From a checkpoint of a small sound classifier: norm batchnorm.
Rows from block 4, named by matrix and row number. Rows with one number belong to one channel. Each number is 128 + 24 x the weight over its row's rms, rounded and kept within 0 to 255. All counts start at 0. After the name is the row's rms in percent of the matrix's.
# convs0: first width-5 conv (model.blocks.4.convs.0.weight, 160x160x5), inputs 54-80, a 5 kernel for each
# convs1: second width-5 conv (model.blocks.4.convs.1.weight, 160x160x5, transposed), outputs 54-80, a 5 kernel for each
convs0.63 087 [117 114 125 119 114 151 146 143 142 131 103  98  97 104 105 138 153 152 151 144 143 147 139 137 141  66  70  79  87  89 108 101 101  94  91 100  91  94  98 105 128 135 130 132 129  92  95  85  82  74 138 144 141 140 134 121 119 108 108 117 118 113 117 123 129  77  77  80  80  82 116 111 108 105 109 134 127 122 120 118 147 152 146 140 134 105 116 117 113 103 105 104 106 114 117 101 103 100 109 106 154 150 145 147 146 127 131 128 123 119 123 107 103 104 100 114 126 130 128 132 128 124 128 120 113  71  70  76  72  70 128 127 128 130 124]
convs1.63 081 [167 160 156 142 128 132 141 140 146 143 118 119 113 125 149 128 121 120 124 134 128 147 153 163 166 118 121 114 107 113 110 106  94  89  94 133 136 151 143 136  89  93  96 105 109 100 103 102  96 110  82  96 104 123 128 105 115 130 137 140  94  92  98  95 105 152 142 124 128 133 103  97 102 112 116 139 150 152 141 133 141 136 135 137 141 145 139 139 148 160 173 184 179 169 147 128 121 117 107  89 111  99 104 108 104 152 143 139 141 145 101 104 116 131 144 141 145 147 149 142  96  96 108 123 137 132 138 147 150 164 111 106 107 107 110]
convs0.64 078 [112 113 125 133 150 156 151 148 148 152 144 155 157 154 151 114 112 108 110 117 140 129 128 138 154 123 127 129 135 144 123 128 127 146 145 109 110 110 111 104 133 132 133 141 143 123 127 126 125 123 138 133 127 130 130 132 124 121 130 130 109 106 109 125 140 128 123 125 126 126 130 126 121 122 125 117 117 120 125 131  99 101 116 127 135 133 129 124 130 123 156 159 154 150 145  98  98 100 111 117 102  99 105 109 113  37  36  46  59  61 114 109 111 122 126 136 134 137 138 138 141 142 145 143 153 120 114 114 127 146 124 133 136 150 155]
convs1.64 089 [114 115 124 127 132  70  71  70  66  70 133 139 134 132 127 135 132 135 132 127  84  88  88  86  88 104 110 104 108 104 152 148 153 154 149 132 128 129 128 124 106 118 117 121 126 150 152 149 148 146 110 115 108 114 114  96  86  83  87 101  92 101 119 129 129 146 150 156 153 158 121 119 128 133 138 129 121 109 104  97 128 126 121 106 104 116 117 127 128 128 142 136 135 129 132 122 120 124 125 129 119 114 113 110 106 191 189 177 169 153 128 123 124 129 120 127 120 122 128 128  63  59  64  62  63 123 122 124 127 122 112 117 115 115 108]
convs0.65 093 [144 137 135 137 127 110 118 116 128 138 148 145 148 146 142 111 107 110 118 121 133 135 139 137 137 139 136 141 138 133 136 125 126 114 105  96  99 111 111 121 124 115 110 118 113 148 145 143 144 133 118 125 130 133 141 148 151 152 150 143 132 128 123 134 131 133 138 146 142 125  91  95  97  95  93  55  60  66  74  68 146 154 152 155 152  92  95 101  98  96 128 129 134 130 131  86  84  82  87  83 135 126 119 115 115  94  96  93  93 100 160 171 163 161 157 153 157 153 151 142 148 150 153 155 153 181 178 173 161 158 140 129 134 134 140]
convs1.65 089 [165 155 145 143 133 162 151 151 143 142 103 110 110 110 103 158 148 153 143 134 101  99  83  77  75 156 151 149 148 154 120 124 120 121 125 107 107  99  94  89 133 118 121 116 129 148 147 153 154 145 121 120 109 113 114 138 141 135 119 110 132 145 148 167 165 138 152 152 155 163 114 105 102 103  97 135 139 133 131 124  96  90  92  92  95 124 109 105 102 103 147 139 136 137 145  64  70  65  76  76 109 106  98  99  99 101  91  89  92 106 119 117 118 113 113 154 151 142 143 140 103  96  96  95  89 113 109 113 107 121 123 136 138 143 150]
convs0.66 113 [155 148  87  81 135 146 168 145 132 110 142 141 127  97  96 126 136 152 142 164 141 145 137 114  99 151 142 121  90  88 147 147 115 107 154 157 156 127  89  89 123 122 153 131 110 166 146 124  95 109 127 131 150 143 117 166 153 136 104  97 114 151 141  93 133 180  72  60 123 116 156 128 126 116 108 137 127 115  98  85 131 124 127 106  85 140 138 141  94 114 156 144 127  97  97 142 132 126 112 118 112 140 160 150 139 112 119 135 112 143 148 153 155 137 137 147 140 118  83  77 128 120 135 120 122 114 111 139 153 153 112 115 120 105 146]
convs1.66 150 [ 70  66  58  80 112  89  88 118 118 115 124 125 156 148 146  93 106 140 143 156 125 108 124 136 132 118 124 110 106 106 103 142 145 120 112  87 111 103 120 108 188 144 133 138 157 160 139 144 153 159 136 157 131 107  97 130 149 136 138 134 152 119  88 113 168 127 103 127 162 207 145 129 122 125 121 155 137 110 121 108 136 154 164 153 124  96  91 117 100  90 106 113 110 106 114 115 135 133 135 121 113 139 133 133 131  95 137 160 136 103 120 135 138 130 122 114 120 134 118 116 115 104 101 110 117  84 108 121 125 124  81  86 118 147 142]
convs0.67 111 [120  90  88 103 131 121 129 123 133 134 147 127 118 136 155 110 117 127 134 139 118 115 110 119 148 104 102 117 145 165  94  70  85 137 185 120 119 126 158 162  84  92 106 131 151 105  90 105 131 153  85  85 115 147 149 106  96 104 139 158 126 123 111 132 154 148  94  67 122 160 118 108 130 168 189 115 107 113 137 147 117 103 120 146 150  92 112 134 164 166 117 116 122 145 145 108 113 131 149 157 112 106 110 124 134  89  78 105 144 162 100  95 108 144 158 100 111 119 149 164 109 101 131 159 169 112 123 118 118 133 119 113 130 167 186]
convs1.67 138 [117 118 137 190 219 131 127 140 129  97 128 117 100  96 111 127 121 152 157 172 138 125 117 121 121 112 136 143 164 151 116 107 133 155 141 119 128 135 137 124 155 144 132 116 111 121 116 117 122 141 146 131 120 127 135 118 126 135 140 137 187 125 159 165 125  77 115 133 132 104 124 116 105 125 146 133 142 166 183 164 120 133 124 108 117 123 159 182 197 211  82  92  99 105 112 135 136 136 140 138 135 143 143 125 113 145 161 149 121 138 135 125 104 112 121 123 128 133 137 143 135 129 104 107 115 121 131 145 147 138 133 137 138 124  91]
convs0.68 099 [ 79 102 147 155 173 103 123 117 141 136 132 132 130 122 111  88 103 127 133 126 133 144 148 147 148 106 104 139 163 153  65  79 111 135 166  94  97 110 136 140 107 113 135 138 139 107  98 116 139 143 170 144 122 118 114 144 119 134 147 156 100 150 185 164 142 128 138 127  86 104  91  85 101 122 119 102  95 122 141 146 145 129 122 128 127 113 118 122 129 113 112 111 115 133 129 102  98 100 123 142 118 143 154 156 149  98 105 111 116 123 101 108 136 145 143  87 101 115 131 138 120 104 114 116 109 117 125 145 137 122 119 103  94 107 119]
convs1.68 119 [148 126 123 111  87 126 123 127 120 111 115 108  92 104 107 110 119 123 134 145 160 148 137 133 142 140 143 140 125 109 127 115 130 147 147 125 134 120 113 106 157 171 171 147 136 119 122 128 136 146 137 155 164 151 132 120 128 159 149 148 239 194 174 117  60 105 112 104 106 117 135 135 131 132 139  78  95 113 162 165 137 155 152 132  90 105 125 155 146 130 137 125 120 106 118 134 130 119 118 122 110 128 119 114  93 123 143 147 120 104 138 131 127 132 134 103 116 119 121 126 114 132 137 123 129 127 129 123 105  87 134 111 112 106  98]
convs0.69 110 [108  99  98  98  99 127 122 120 127 124 138 134 129 130 130 129 135 139 136 137 154 161 163 152 146  89  88  94  87  78  93  91  95  90  82  77  68  67  69  75 136 138 141 145 138 133 131 131 127 123 125 129 137 133 127 194 189 182 168 149 133 130 131 144 141 112 114 121 114 101 148 152 150 138 129 131 137 143 141 133 136 131 125 124 120 120 121 127 130 126 161 153 155 146 144 121 121 119 123 128 130 132 133 130 133 116 123 124 120 110 172 171 166 156 149 131 139 136 135 130 132 132 139 138 139 142 141 137 131 140 118 119 120 121 115]
convs1.69 100 [128 124 117 106  97 163 167 161 160 152 121 122 123 133 143 149 140 145 151 158 150 149 152 145 141  95  96  99  89  94 100  93  88  80  82 135 138 144 136 134 109  92  80  79  88 131 130 136 134 137 124 121 110 109 105 176 175 168 163 160 121 118 119 118 119 126 128 132 129 131 141 132 131 124 123 136 153 148 143 141 131 128 130 134 127 140 135 132 133 133 105  95  95  96  99  95  98  96 102  99 169 154 150 136 133 140 136 136 126 128 143 145 140 142 149 147 147 144 143 137 140 135 143 147 147 155 153 150 151 145  88  87  92  92 104]
convs0.70 129 [130 100 108 112 125 155 148 133 130 149 111 110 128 158 175 109 111 116 122 136 110  80  78 119 156  97  96 108 125 128 110  91 108 137 134  90 106 133 161 164  92  94 117 141 148 135 123 122 131 152 116 110 118 141 147 119 102 104 133 141 101  96  92 115 137 138  98 108 161 168  93  91  99 125 143  99 106 111 122 129 121 121 130 134 136  90  99 117 142 152 128 128 137 149 148 117 129 144 164 162  80  50  75 119 156 125 111 136 149 137  92  89 104 125 140  95 108 125 147 152 114 101 114 139 147 132 108  97 111 130 147 134 144 140 133]
convs1.70 134 [123 118 111 117 124  91 101 120 139 136 142 116 102  95 105 161 132 140 133 136 138 129 114  99 105 140 130 128 140 145  88  86 124 129 124 122 116 100 109 111 133 135 135 120 116 123 117 121 128 140  78  97 105 119 123 143 174 183 179 163 156 117 145 158 148  85 111 109 120 116 108 106 104 119 136  95  99 133 157 152 115 122 116 113 108 137 145 135 130 143 159 162 130 118 108 101 114 112 112 117  94 107 144 170 161 161 179 152 130 143 147 135 119 129 143  89  94 119 131 135 120 116 108 117 131  98 106 117 134 150  89 104 123 144 151]
convs0.71 095 [131 120 121 124 134 146 138 140 138 148 143 134 131 137 140  87  83  89  82  75 136 132 127 134 132 148 145 145 150 150 147 136 141 146 150 152 144 147 138 146 147 145 146 154 156 125 130 131 135 137  97  95 102 112 116 149 150 151 151 159 106 103 106 106 123 115 122 128 123 120 156 153 154 154 150 127 117 118 116 117 123 119 118 131 127  96 102  97 100  97 145 137 136 145 151 126 128 136 134 135 108 115 118 115 112 114 118 126 131 132 179 171 173 174 173 163 163 162 162 158 165 161 159 167 168 103 109 117 127 130 134 132 146 161 177]
convs1.71 099 [130 122 123 128 123 102 103 104  99  89 112 107 109 114 111 112 111 103  96  92 130 133 138 142 152 132 131 137 132 127 161 165 166 159 153 160 147 144 131 133  82  77  77  82  90 116 120 117 119 110 122 112 111  98  96 112 105 104 110 126 121 135 148 142 120 140 130 127 112  96  80  73  70  72  74 185 188 176 162 157 101 104 103 101 100 127 125 123 128 134 141 137 144 150 160 134 133 135 140 142 164 161 168 163 162 147 133 125 130 129 109 113 115 121 113 125 125 130 129 130 124 117 114  98 100 147 140 135 132 127  96 109 114 122 131]
convs0.72 093 [146 121 100 108 124 157 147 144 140 145 123 130 129 138 137  91  94 101 103 111 152 146 146 147 142 154 145 146 142 138 136 123 119 123 140 111 115 122 130 133 125 118 127 124 116 134 138 135 148 156 135 140 132 134 135 105 105 103 109 112 144 109  84  71  75  85  99 126 155 173 113 111 116 116 120 146 137 133 125 131 121 120 125 128 134 127 128 125 125 125 162 163 167 166 160 129 135 136 133 136 158 164 158 157 159 140 133 137 141 140 169 159 152 136 134 158 158 158 160 150 124 126 138 141 143 140 139 139 153 154 134 148 159 174 186]
convs1.72 095 [121 136 149 164 176 121 126 123 123 117 116 110 106 103 101 150 152 142 142 132 137 142 141 141 139  99 102  95  96  94 129 139 157 161 169 100 103 112 115 126  98 103 102 112 116 109 108 109  97  84 143 133 130 122 111 141 138 132 125 133 155 147 127 112 104 187 168 135 113  99 135 129 126 120 124 125 120 120 114 110 116 114 119 114 110 113 112 109 103  93 129 125 131 134 146  73  63  71  79  86 140 147 144 153 161 140 140 136 124 106 126 132 128 128 125 139 139 138 135 132 129 120 109 101 100 173 168 157 158 162 109 114 115 129 137]
convs0.73 085 [128 133 137 145 146  93  93  93  97  89 132 134 135 141 140 117 119 115 109 109 110  98  95  96 112 125 132 127 121 116 105  97 102 110 111 115 124 123 132 124  82  76  72  71  75 111 106 106 103 106 146 125 121 124 133 116 109 108 121 117 110 107 108 111 105 125 128 129 142 153 112 111 120 122 120 129 132 128 134 136 124 125 123 121 114  99  96  90  93 106 130 140 145 149 152 126 118 119 117 122 134 132 126 133 140 125 131 139 142 137 116 112 109 113 118 149 157 155 156 148 143 152 149 153 160 134 126 117 115 117 129 133 131 128 129]
convs1.73 089 [114 115 117 130 131 151 153 151 145 147 100 104 103 105 102 178 174 179 173 164 165 154 149 146 133  92  86  85  91  94 115 112 122 126 131 146 142 138 138 147 111 103 113 121 124 166 172 162 164 153 117 121 116 117 116 140 140 141 140 128 106 122 142 146 130 107 122 131 137 138 172 168 167 167 168 125 116 115 109 107 116 103 102  96  97 144 142 147 147 144 141 140 147 145 152  91  92  85  86  95 130 137 144 146 147 150 145 140 133 128 146 144 140 126 125 147 151 147 152 153 178 183 187 183 174 142 137 127 129 135 119 119 123 130 135]
convs0.74 092 [167 160 154 129 122 116 111 109 111 120  69  60  68  64  73 128 135 144 161 159 133 139 140 130 123 114 111 100  92  95 150 146 149 142 131 133 131 117 106  93 135 131 137 135 130 140 136 131 128 126 101  99 102 106 115 152 148 158 162 166 118 113 101  90  84 105 109 105 112 129 117 104 102  94  90 128 109  98  85  83 124 126 134 141 150 107  94  92 101 109 123 116 116 115 111  85  82  80  79  75  94  85  84  76  84 154 152 138 126 120 157 157 151 153 161 159 151 147 137 136  94  87  85  87  94  63  76  90 107 114 139 135 133 134 129]
convs1.74 083 [101 112 113 123 127 140 143 152 154 149 108 113 111 125 117 145 145 160 160 154  98 101 111 120 131 112 118 112 102 107 137 144 142 141 151 138 140 136 130 116 123 115 122 122 122 129 130 137 127 129 127 140 149 161 150 104 112 103  91  65 109 106 102 105 122 144 139 126 137 151 152 151 151 152 148 139 121 114  99  94 140 137 145 147 148 118 116 117 125 136 134 131 133 139 131 165 171 174 167 157 144 128 132 122 111 109 114 120 134 145 107 111 100 102 111 154 156 149 145 135 115 110 111 110 114 157 163 166 165 169 125 118 114 115 123]
convs0.75 090 [ 94  96  87  81  87  88  93  88  80  81 113 110 113 116 112 142 137 124 121 119 131 129 132 138 135 106 110 106 114 117 121 127 127 124 125 123 118 124 129 129  99  94  93  93  83  79  83  85  80  82 130 125 132 136 135 105 107 104 109 106 111 110 122 117 116  89  90  95 102 110 127 130 125 123 119 104 101 108 108 111 175 174 174 166 167 113 104 101  98 102 119 125 131 131 132 109 104 103  90  89 109 102  97  90  89 143 143 148 137 139 135 136 136 141 143 136 140 142 138 127  92  96  92  98 103  95  85  90  96  97 125 123 124 122 120]
convs1.75 092 [112 113 119 115 113 123 133 133 132 136  88  97 104 114 126 107 110 118 119 117 160 157 153 141 138 152 159 156 158 168 109 108 101 103 113 125 117 118 114 114 150 147 149 152 154 127 123 114 114 111 141 138 136 145 146 117 130 129 133 126 109 117 128 132 122 131 131 133 132 131 152 156 158 159 161 113 108 109 103 100  94  90  91  85  86 149 155 157 164 173 159 166 157 158 158  82  76  78  73  81 131 135 141 138 140 134 133 132 124 129 146 147 140 133 134 131 126 121 123 126 165 172 174 169 164 157 157 147 150 142 133 142 143 143 141]
convs0.76 099 [106 110 119 111 114 113 110 112 117 112 131 130 138 138 133 131 133 134 133 139 108 110 110 114 115  93 103 106 100 104 119 123 118 114 114  82  67  63  60  62 145 144 141 143 141 116 107 106 101  98  90  94  97 107 116  98 100  99  96  98  99 108 105 104 105 117 114 110 103 105 126 124 123 120 119 131 133 135 128 129 146 161 156 155 154 126 130 129 132 125  88  85  81  74  70 100 106 103 106 115 153 157 155 159 158 161 172 174 173 162 106 105 103 100 100 139 137 138 142 140 147 159 160 159 153 130 125 123 123 117 124 127 126 123 127]
convs1.76 095 [143 142 138 140 137 132 130 137 135 141 114 120 118 130 145 157 154 160 160 174 131 138 137 135 138 143 143 144 139 134 133 127 121 121 121 103 104 107 104  95 150 147 149 151 158 134 134 125 127 139 132 128 133 137 134 131 137 144 143 136  98 107 110 123 120 136 137 137 139 159 117 122 126 123 125 145 145 141 138 130 147 141 147 139 133 147 147 140 144 147 156 165 164 153 129 105 101 101 100  88 113  97 104 109 117 139 142 132 124 110 103 108 108 125 138 173 165 166 163 171 109 120 123 132 138 162 160 149 146 141 128 129 124 126 127]
convs0.77 096 [125 123 115  94  83  76  74  74  82  94 140 133 124 128 128 138 138 130 121 125 108  94  91  92  92 110  98  83  67  53 144 139 125 109  96 141 121 104  98  90 118 116 123 130 126 142 115  98  88  83 146 139 122 112 102  84  73  68  69  73 107 105 105 110 118 115 111 111 105  96 106 112 110 113 120 160 143 131 123 122 132 128 118 114 112 123 126 130 140 143 138 137 135 131 130 120 116 121 119 129 148 144 144 152 150 104  93  90  80  69 131 124 123 118 110 115 118 119 128 135 131 123 126 125 126 171 161 142 135 120 120 108 104  93  83]
convs1.77 095 [123 142 144 155 156 136 132 128 137 152  90 102 114 121 131 113 114 121 124 119 146 149 158 161 181 120 114 119 116 113  55  77  81  84  86 131 132 130  97  74  89  91  95  98 101 127 127 128 141 151 134 141 146 154 150 118 122 126 123 122  60  94 105 128 165 144 151 147 170 196 126 117 118 108 106 157 139 135 127 116 138 140 149 165 168 155 137 135 135 139 150 147 141 112  89 129 138 132 122 102 132 119 110  98  88 153 143 154 174 175 129 128 134 146 175 155 160 163 170 165  98  96  99 106 123 125 114 103  97  94 126 128 119 120 129]
convs0.78 097 [129 125 120 118 112 120 119 113 115 111 163 156 153 158 161 123 132 128 129 124 149 146 148 148 147 101 109 117 120 132 136 127 121 119 113 150 143 135 138 140 107 108 103  98  87 133 132 125 131 133 126 128 125 128 140 131 130 136 150 159 139 131 123 114 110  85  80  92  88  83 158 149 149 154 160 153 150 143 144 142  92  89  87  89  95 130 129 126 128 128 156 144 141 144 151 134 137 141 137 134 119 116 115 114 113 152 143 137 143 140 126 121 122 125 133  58  57  58  60  65 158 155 161 164 171  88  88  97 105 111 106 107 108 109 105]
convs1.78 094 [ 80  99 103  94  94 136 136 134 137 136 122 129 134 146 145 131 139 147 144 151 128 125 126 129 130 126 131 137 144 140 109 111 114 124 126 151 142 144 135 128 133 135 129 131 136  96  94  97  98 111 164 166 160 151 148 101 106 109 104 100  93 101 107 114 111 137 136 136 151 171 129 130 132 130 128 127 126 125 129 135 115 111 114 114 124 106 102 103 102  99 131 129 122 113 103 156 155 156 157 152 123 123 116 114 107 149 146 150 155 152 108 115 114 121 119 164 174 175 171 164 112 105  99 100  95 133 137 134 125 117 125 133 130 136 145]
convs0.79 095 [ 95  98 102  96  90 111 106 120 117 128 130 134 133 123 120 152 129 118 104  92 130 138 145 142 145 164 162 161 148 144 100  92  93  88  93 120 109  98  84  78  89  91  95 102 102 152 142 137 129 121 132 147 152 151 156 155 166 166 163 161 128 124 122 109  97  79  86  93  91 107 135 140 145 138 133 113 113 111 111 109 103 105 111 107 107 134 121 118 109 111 163 171 166 152 146  76  66  66  70  72 118 120 126 123 127 116 110 113 109 110 129 141 144 144 151 142 135 130 123 118 135 134 138 136 134 151 148 148 138 128 133 134 130 124 123]
convs1.79 093 [150 146 147 139 139  98 102 109 119 126 148 143 152 152 154 123 119 113 109  96 132 143 144 149 140  58  63  64  72  79 105 112 108 111 107  85  74  68  68  74  94 101 106 103 114 124 120 125 125 124 105  99  98  97  97 120 118 118 110 100  98 121 116 125 140 145 143 134 133 139 120 118 118 108 106 129 115 105 100  83  87  97 101 119 138 125 127 135 129 130  94  92  92  90 101  69  59  64  62  65 152 154 165 162 166 107 113 127 141 153 106 104 103 105 117 133 131 126 122 116  98  98 107 110 108 110 108 118 122 129 126 127 129 134 140]
convs0.80 095 [ 85  87 110 134 133 148 135 132 127 133 144 144 129 121 115 142 129 113 101  91 136 130 128 117 108 171 156 143 126 111 183 172 167 159 146 126 135 132 128 121 149 142 123 113  92 133 140 134 132 131 109 117 113 103 103 167 153 145 126 121 197 154 121 104  94 100 162 201 211 195 164 157 142 131 117 138 125 113 106  96 133 131 125 118 111 158 139 127 108 103 142 142 130 120 113 121 121 111 109 106 148 143 137 125 123 149 145 145 144 136 158 138 131 122 117 147 142 127 122 119 145 142 120 106 103 142 139 135 129 123 152 144 129 114  93]
convs1.80 089 [137 141 135 141 156 114 120 116 124 120 136 147 144 142 131 109 114 124 117 118 112 107 107 114 110 164 164 150 145 153 138 150 150 146 151 130 128 111 116 135 118 127 129 125 116 114 119 120 124 109 152 175 177 158 125 136 167 162 141 123 150 186 183 135 131 168 168 162 138 132 124 131 128 123 119 129 105  97 107 124 105 119 129 140 135 146 149 160 155 153 125 109  95 100 111 157 131 103  90  86 157 139 138 137 149  98 109 125 122 105 121 115 106 109 100 118 129 131 128 129 108 114 124 121 109 150 128 117 108 107 156 147 143 141 167]
convs0.81 088 [127 124 106 102 114 133 143 138 130 132 148 146 135 129 123 148 137 132 136 132 108 100  94 103 117 143 141 143 149 155 156 154 143 133 141 134 136 124 124 119 155 139 135 141 143 149 141 131 123 122 135 121 125 118 110 132 127 114 127 131 116 118 139 182 203 201 187 170 143 107 114 108 103  99 109  97  95  91  89 100 127 118 108 120 120 156 163 162 170 170 105  97  92  96 109 144 129 117 107 114 166 170 170 176 177 123 120 121 111 112 104  91  90 109 112 124 111 101 100 103 139 141 141 142 153 130 130 127 145 138 128 119 116 112 107]
convs1.81 091 [188 180 171 151 118 121 123 134 136 139 125 120 123 113 107 157 155 162 172 172 145 144 149 146 129  94  87  97  90  83 135 139 148 142 136 129 119 105 115 115 152 145 134 138 145 109 112 117 121 112 121 128 123 107 116  89 102 109 124 127 167 158 153 132  97 136 138 141 143 127 119 118 119 124 126 131 126 127 124 124 144 132 111  94  85 129 128 127 118 116 116  96  94 105 122 109  97 103 100 100 136 123 107  96 103 122 128 116 111 121 138 136 134 134 127 149 149 150 147 152 140 138 140 138 139 134 127 115  99  96 139 138 146 147 136]
convs0.82 094 [123 110 103  95 107 154 152 159 164 175 136 132 141 144 142 117 114 112 110 111 167 153 151 158 157 127 119 120 125 126 160 148 134 131 132 120 118 112 116 127 142 139 147 148 151 129 121 123 123 129  97  93  96 101 106 115 110 106 113 126 116 117 134 152 163 178 167 157 142 123 145 131 134 135 140 148 143 138 138 133 130 125 122 127 127 109 110 115 110 127 130 130 128 127 140 143 136 131 138 158 126 126 124 122 132 183 174 165 164 163 160 148 144 142 139 144 140 136 135 136  91  91  94 105 115 151 153 158 165 170 145 130 129 145 159]
convs1.82 096 [149 127 129 117 102  77  88  91  93  89 168 166 159 154 145 118 126 129 136 137  89  85  87  86  96 146 143 143 134 125 106 103 101  96  80 129 132 123 119 112 117 127 122 132 147 121 123 120 116 113 129 130 124 111 116 103 100 106 117 126 129 141 145 137 104 145 140 145 128 116 148 147 157 157 164 132 124 120 118 110 113 101  82  81  78 178 164 157 153 150 144 131 137 148 149 137 130 141 141 141 131 123 118 108 119 117  94  65  68  68  93  97 102  99  96 118 115 125 123 127 128 135 130 129 140 135 137 128 130 135 104 124 129 132 120]
convs0.83 096 [154 156 146 131 120 126 133 130 121 117  75  68  71  71  82 109 119 116 113 112 149 149 155 147 132 113 129 134 126 111 104  99  92  90  80 110 112 113 108 109 150 142 131 123 136 127 132 129 120 110 130 131 121 115 120 170 168 167 159 146 132 111 114 111 100 144 143 137 134 139 127 126 122 110 116 167 159 155 153 143 153 147 150 139 148 125 126 116 112 106 134 137 133 120 122 120 117 125 119 125 103 108 116 118 119 130 121 121 110 113 141 145 147 150 142 109 122 119 116 114 160 156 155 141 138 102 104  93  98 109 135 125 111 104 110]
convs1.83 090 [153 141 138 136 153 123 124 128 133 128  88  83  83  89  99 133 119 121 107  95 143 147 154 146 138  88  85  81  96 112 134 115 110 103 102 123 121 115 123 136 132 136 148 148 143 130 135 138 135 132 116 112 117 118 126 151 140 149 134 111  95  81  87  97 126 121 126 114 114  93 129 132 128 121 117 135 135 122 121 122 106 109 103 105 118 164 168 162 161 160 122 124 123 127 127 149 145 146 141 143 111 109 122 120 134 136 136 122 127 134 143 147 145 151 152 153 154 157 153 147 106 123 136 133 131 152 157 166 170 197 125 119 115 100  97]
convs0.84 105 [120 119 111  87  70 111 102 100 115 126 143 138 140 143 148 170 147 113  84  54 105 100  98 110 135  89  88  92 118 139 138 126 119 103  82 132 130 130 125 121 139 132 120 111 102 117 117 112 111 101 152 144 108  94  99 154 141 140 138 134 113 105  90  80  52  87 115 118 113 105 146 138 122 112 107 111 102 107 105 101 163 152 131 117 111 162 148 141 137 132 162 149 147 142 144 135 130 124 121 107 140 139 141 139 147 174 162 152 129 117 110  97  96  99 112 133 126 123 121 121 120 125 129 132 133  68  73  87 114 158 184 161 131 109  88]
convs1.84 097 [129 151 145 147 149  95  88  92  99 112  97  95  99 105 101  73  90  97  94  78 136 146 150 162 160 159 175 177 171 161  79 119 116 121 124 122 128 134 134 135 102 110 120 132 136 112 116 120 118 121 126 128 139 148 144  88  91 105 112 123 121 164 137 113 113 165 165 139 136 150 120 117 126 122 126 151 133 118 108  93  98 107 128 158 176 147 139 147 155 154 157 156 148 141 141 124 125 112 112 110 106 106 102 100 100 103 117 125 138 130  95  99 105 123 130 110 111 118 108  99  81  78  86  94  89 127 128 128 135 126 129 135 120 129 131]
convs0.85 082 [140 124 100 103 113 166 163 129  94  76 105 103  89  69  82 153 144 138 121 103 118 113 107  92 103 148 141 113  89 102 132 108  94 108 131 128 130 127 113 112 147 140 133 114  97 122 124 124 132 148 118 134 157 142 108 127 131 122 104 106 157 152 119  89 104 126  80 106 145 145 168 155 146 119  98 142 139 130 103  98 134 127 132 114 124 160 149 128 100  94 131 136 133 116 124 137 123 110  85  95 112 113 116 113  98 131 130 117 109 109 138 125 121 103  84 152 157 134 109  95 154 135 137 108 116 104 100 130 120 140 145 151 145 127 132]
convs1.85 135 [110 114 102 103 113 130 130 137 142 138 125 135 148 149 141 128 142 155 153 142 142 135 138 144 148 133 129 112 112 118 132 145 142 131 127 140 147 141 144 148 188 163 145 140 138 137 133 124 119 122 142 144 129  94  74 140 159 159 138 132 160 127  94 112 183  85  89 103 128 144 148 133 125 114 111 115 109  91  88  94 132 142 158 155 137  91  90 108  98  96 144 136 139 142 147 114 121 117 108  98 113 121 119 116 105 145 160 174 150 117 126 135 138 140 145 109 107 104 101  91 104 101 109 115 109 111 105 111 107 100  52  59  82 119 145]
convs0.86 116 [110 110 108 103  95  80  72  77  85  90 138 136 141 138 139 113 107 111 107 112 124 123 124 127 127 101 103 102 108 106 120 125 128 124 119 114 116 113 118 114 127 127 119 125 129 127 134 131 132 121 139 136 138 138 143 109 108 112 116 124 119 120 121 119 116  96 100 106 103 105 106 102 101  96  98 164 173 177 175 165 117 122 123 124 126 134 134 136 135 129 132 129 120 116 110 130 137 144 142 141 136 140 143 138 132 151 153 155 158 152  99 109 109 112 111  92  94  93  98 104 140 148 145 150 142 160 165 167 159 156 114 119 118 114 111]
convs1.86 103 [109 113 110 109 112 140 132 133 134 141  54  57  60  61  67 158 150 154 146 138 137 136 138 134 135 194 196 203 200 196 145 143 138 137 138 119 115 116 111 107 133 135 129 143 151 142 143 145 139 126 121 120 123 124 124 115 113 122 132 131  96 103 115 121 131 152 153 149 147 153 128 131 132 133 134 137 133 140 130 131 115 112 120 122 125 154 150 146 149 151 146 139 139 126 118 151 153 157 158 168 142 135 138 135 136 149 146 146 142 136  80  74  75  83 100  93  90  88  86  83 137 133 128 124 114 108 103 101 101 104 121 118 121 119 121]
convs0.87 104 [188 185 183 186 186 120 122 124 126 129 139 147 157 154 154 154 162 156 150 141 118 125 131 130 136 129 144 151 155 154 141 146 138 138 132  78  73  76  86  90 132 129 128 127 133 117 123 119 119 120 104  97  95 105 111 142 146 146 146 147 123 121 119 123 126 141 139 133 122 116 132 125 125 127 124 111 115 118 118 117 122 119 118 115 120 154 156 157 149 150 103 101  96 101 103 132 127 130 122 113 168 178 184 188 183  77  79  78  74  72 126 126 128 133 136 120 121 126 129 127 135 135 141 146 148 147 152 161 166 171 153 155 147 142 132]
convs1.87 100 [ 98  92  93  98 102 144 146 143 145 145 162 164 169 160 161  91  86  79  79  77 120 114 113 118 121 148 147 148 156 156 141 145 150 144 149 148 153 159 156 155 176 182 180 179 180 142 146 147 141 137 109 103  94 100 104 169 151 141 133 126 129 126 131 126 121 108 119 115 109 100 127 129 131 133 135  88  86  75  80  77 141 137 137 137 148 140 148 142 141 136 131 122 127 130 131 104  97  93  90  85 121 121 113 120 126 118 124 134 139 144 155 157 159 148 149 178 172 174 172 169 127 140 145 156 162 135 131 135 127 126 121 123 121 110 100]
convs0.88 096 [ 87  92  93  99  96 150 162 164 167 170 129 129 128 123 126 128 136 136 138 128 100  90  84  94 102  77  76  72  68  73  99 104 110 116 116 118 118 121 129 138 120 118 113 110 104 115 126 131 144 148 120 121 114 118 116 112 115 113 116 126 125 132 134 136 131 111 126 129 128 124  80  80  84  83  87 116 120 126 127 130  99 103 112 108 108 138 137 146 148 148 104 102 108 110 116  98  94 101 101 107 110 111 111 112 113 101 114 119 113 110 105 100  96  99  87  90  87  87  92  90 142 148 144 143 143 107 108 106 108 117 106 112 123 121 116]
convs1.88 088 [154 141 143 146 144 137 137 136 135 119 111 112 115 122 118 132 136 133 131 132 126 128 122 125 130  74  71  74  79  83 136 141 135 132 139 162 152 151 153 151 131 134 125 123 131 128 124 122 120 120 134 133 128 132 125 126 129 133 137 144 143 122 112  95  76 159 155 145 126 110  91  98 100 101 106 158 161 157 161 161 166 169 172 168 169 158 153 152 138 128 109 110 111 117 127 130 128 126 115 113 172 173 162 157 160 105 105  99 102 100 105  97  93  91  90 120 123 114 122 121 171 172 176 180 175 191 191 194 194 189 124 121 115 110 111]